Weights of a small image VQ-VAE.
Model: 3.79M parameters, encoder arch convnext, encoder norm layernorm, encoder activation gelu, encoder patch size [2, 2], encoder depths [4, 4, 4], encoder widths [64, 128, 256].
Data: 145000 training examples, 21.9 epochs.
Rows from block 4 of the decoder of a small image VQ-VAE, named by matrix and row number. Each number is 128 + 32 x the weight over its row's rms, rounded and kept within 0 to 255. All counts start at 0. Numbers have three digits each. After the name is the row's rms in percent of the matrix's.
Before each channel's rows are labels from the 100 images, of 14848, where the channel reaches its highest value: "patch colour" is the nearest of a few named colours to the mean colour under the peak. Only what is clearly more common there than usual is listed. The data: rendered landscapes of hills, water and sky.
# conv: 3x3 conv (decoder.decb.1.0.conv.weight, 64x64x3x3, each kernel summed), inputs 0-63

patch colour: cyan
conv.47 087:092158122121154121151138090145089080188132186151121122110135159151160071153116155117132116133182123108189154088111100129137123112116096133098079071103149183149111064184099117144177200100123154

patch colour: white
conv.33 086:107136063117090164088122174134150140121134113172106165152144071109154129159136149180107201070085137150177106142129125182132134132119182102139132153155120131077142062123113162158083118092101067

patch colour: black
conv.60 116:107091195099116108171123105155098114054109183149144153139140146124113135197149180160081149143063099120129207051123116102131127148159143130146179132114143133154137156146162137117151149154178144

patch colour: black
conv.20 080:135142106189114163096102137097129166127178172104125129155103132142184076145090147135112144080099148210157119102161084044073159093133139105147126139185142161118149123163160137130099140103077144

patch colour: white
conv.61 088:124123127173133136083172139094166082120089146120229176136113095142146121134075151157108142087116108151130097156129115118077141159172115118093107182101120135141149154082129110046170130088072142

patch colour: white; orange
conv.11 084:116192080142113157140127133131142145098124097134184089095095019118122148080127110140113107156081107160134061105131107185138099108136053106152149107118067140087156132175116117136124115110149146

patch colour: black
conv.23 090:147120107158106174076120089107139139077076196143153123087074180110102119126149184130127051169122123145136132157142118106171083134145176099084154122104088111076167130103121106188120127145173138

patch colour: orange
conv.54 103:142124135146127033129088126164110133124134138128079100140200146107117104078127093138121198088111122129099102140114098138134117184164101111182082132209138165091105165091095085127125147143168105

patch colour: orange
conv.38 094:141123153177173169108109152144159077146062146184132129133193121114189152150147124149101148127100155090079156092133148083112084131149089166105140087138113126078158165114090086149144129198173136

patch colour: grey
conv.44 123:134144058185177159093122093160086082119120110179140159110122183127181111112153117102134121161089131096080085113156192081114097121115094097098163119133135137136181131176146096143187108153169112

patch colour: white
conv.35 096:100180172162058068093094119082123131101119103153117105050090166122134083177109129144118127142111098151159191145112170137130104119103153123199113122131162156116108080089132086175138104117140094

patch colour: black
conv.63 115:146104110142224139112161094153168193125134126162156139142175129142155167145126117179075158110149105121108164087115139193088095154145103169096107125106084068159147116121104071135099140142123074

patch colour: black
conv.30 115:143150177167180135155155146091194152168169091117146117084145147099140128140154100194077111164163151126092098172143164118128107144164165108075115132167093137131147146172097153132111041144111164

patch colour: white
conv.52 160:159088132151114120129124169094201101121135141107168174085168123164084185178071047120142111102166080097157139123117133115082140110150154111119162109116173113165147112145132195100129109122182109

patch colour: white
conv.21 080:120112162058059087127080145153107134173108113116045123116164127114071173072168162130090106103140137077157130144099124123141135133085137167078134148154144098209109114083120123136102120132127104

patch colour: black
conv.4 087:109085118151121119142119122206150130135072074153148185152124138117117046094149110160113096151151108132133163096133138096152186118088065133068132101143074128167153100104171070176119128118139116

patch colour: black
conv.14 076:184123146080132153141104165081109168131169121146128103125081093100110143126143118127082156119126124129110154134116160084088081091192078036145107130097099099131100167122104152156147122035158125

patch colour: orange; yellow
conv.26 091:175175149063125161142131138106091127091161156070098129130118117082146122087122122112117122158126078166138113151116082110141144115127060148144054074127077091158156121097105073162089169073150120

patch colour: black
conv.43 099:109146149152161185118171104189097101093109155078087137130163164138095121084165152094147169183116089134126143052145137122128122145138106113177108151144143115112146185084138204129147076088144161

patch colour: black
conv.25 099:159088126162145123105120085066159098165104156081150057113142096115163143163142136098139133145098171121098176102125129075146081100146121144125161174129142064088112131112120122118133205170070179

patch colour: black
conv.58 085:135077120158176187151161069187084121071158100126123131099145145097098132144148157108149176116208127149086135060137122129122123137090135079139133115137117148147116143206151155154097165136157178

patch colour: black
conv.13 093:135066160139152151126176119164117158096111143146137043092101141129136133102167168151104101130076111161101080144113110137131146153170109093143071174161073190099137133134131093127210077138131134

patch colour: white
conv.5 073:153178125117142069099146146140147075137164137127121157169121198157161155160145184100169141092129155102154135144125148131197111150099204151113130114158099105088164125105162135117073109070076091

patch colour: brown
conv.51 127:138135153128094146181167132112109101115129155098098146103136168086157127123105133104109128061203158117152147097122206107176134053097158133099128123114103093118131103156147100157189144215108147

patch colour: grey
conv.48 082:127118162137123132164154107203162079158170143154170078154185092148091106153131134145187131208120141118213135127120141147149192147083110135175125130115085114100119119152109148101164156102135154

patch colour: cyan; white
conv.57 104:108150109120114209146117084133111119137156101103180152114202087143109077063123119131097136112148173175140090097109111158109135160104083179129107152160135143170107140186090150140140145072072099

patch colour: white
conv.39 091:087217139138149188145148141070133115137181146141144163077070127154158133097143088147118125072127173132083099152162127107150155134103158113155153148075141099090133183125105101097128068158102101

patch colour: grey
conv.9 096:075107132088107156169109122140106110094135144144107132103074122143175099164170142049119122143121118125082092153103144094197126160144134081172118170182141150078157126141115137184196097147182129

patch colour: black
conv.36 113:139125177085132135090167059154131191138128126120115144132109132087086103118146171189126121140192095188180133137129129192088144119114117122118117136098149170168123104133120127083070163055119085

patch colour: cyan
conv.42 090:152146110098104214161119087121098085168057111105120157055197187169111099100153130121096152101185142109148142130109126097123155159088136120177140115145123122141100125094123073111129112100137177

patch colour: pink
conv.45 085:171118121148054123101131159169208135102145183119103117182181154127120110080132179156109151126121174123134081099147098112132139186180145130140083130180125131108133151159133102087149155125177068

patch colour: grey
conv.59 095:129130177160145148086162148147058201156130117195133180118075136172120103103179120141082150106068125125121144109147157156105128110162125153163167176143122195085133104114102123169150149103170104

patch colour: purple; white
conv.37 104:142137161076134156159148068143091072123159104145180126164153118126129087172157086129168125069084124081188130099102124159127170106134130116098085131105151103110125123062048135096148096138175124

patch colour: grey
conv.29 117:090113122163191117119109140080132123136098129135156192108094131145183095103083119119163155117174138079061118112175169084156143129154137095087174108120140115087141114112164198192177114153111122

patch colour: white
conv.31 119:124113199089119111133147133140124145155149146155168160149090123150176128147169141055066128154136094110120132145117180136136125121146107112062175156180167153142193133152098148147171075136054097

patch colour: white
conv.40 112:098106143095099119093114179094137119106159110091155183125154142170060099131078089127145136073145121078140158124140199167045130120099120163134126129074156113154156163133130155098172186158133129

patch colour: pink
conv.24 094:115177115124140109152088140121125129115129181141108128118101040128077159167133139160117075139092115144177110089192183162191096127146166140163166108128107151142077146136114188122149180148084100

patch colour: orange
conv.18 084:161125116108136086134118188172161124102064177125142159118139098146123112168082119109153193119098151098093136117096171166095061154071090122177122111144113126119125208141099088158124140129170171

patch colour: white
conv.46 095:152019168117136119099142151138121116094129108195080085098101181128121130105092150112162153119091106096102163106163126124130125174128113140138135127193166193157156134178122078138135157153173099

patch colour: white
conv.16 084:124100098111217107080083162075123076150182099098108184088117136155117121159129112109091150141071127117143146196144122131176142079157113146188121127155177097166139145093119137140107127108107087

patch colour: grey; orange
conv.17 085:131132119098157133094099162149142139131208115154153121151074087171214086115119131161131148173118114173077085066121094107148082145128164185103118073160165120134136085116141127111151120115085155

patch colour: cyan
conv.1 115:101074153140104131188175093111105176100132164120206070123106068143092143116136085128105133120138142134120106102070138184125126072151063117171146157128142142118133134165078087147138185096115140

patch colour: white; cyan
conv.6 078:109158095113115093123095143121158123141097150154116094116150106105133111128200085134158150135086141098121104072173054131107192125128099146193203145106147096095118087112118114180182136122136193

patch colour: white
conv.50 098:109136174165120149140107201125088127074132130095150124119101119080119093143113051093152141121048106172119066185140059150133196118149117096150123145169122100130140109117151137131124128187119153

patch colour: orange
conv.22 074:098162037148095176092138112189179148106121155178134165187128183143132137068148148119091163114114062126152069096148119121137139146110139119152136087138126158105186109104154101097143137157113156

patch colour: white
conv.7 085:118182158100119130097128118150174208041085143186146133123144082145158129147162126177107122091109078146056130111086112169113146109128088115153207147106113137156134137127086114125113168121121140

patch colour: black
conv.53 101:145157133101180119109165185198100105069114118080161090113134158115135174122109119147192135064124173149123158135090104077116143130136127142177096123100100129083082089135127094200116125132083105

patch colour: brown
conv.3 065:119131135092119147084100119142162149071194112108093071071116119160167052128109171117184152126122177141160099115123092141065111102140111178136166119176112145099143149109060154122134125145148173

patch colour: black
conv.2 073:105122150157127154097117108088190150117096080154125096108129091095127063151154162171185160150120073118148120164137056155096137136196149169137089094188098128177122142108124179149132144124108165

patch colour: white
conv.55 100:143216124181105123145165134167172177117132108095099079188136100091174180145124147142161144084143077110143183112126108133131156118120130171124107135089083103199113089099161114100145102119087119

patch colour: cyan
conv.19 094:143174193153157162168126164174086156061131077145204095111133101119077144095144130119112147065115089115102149111137136120157113155079133075110135138144136144136081146187163115133184145128151088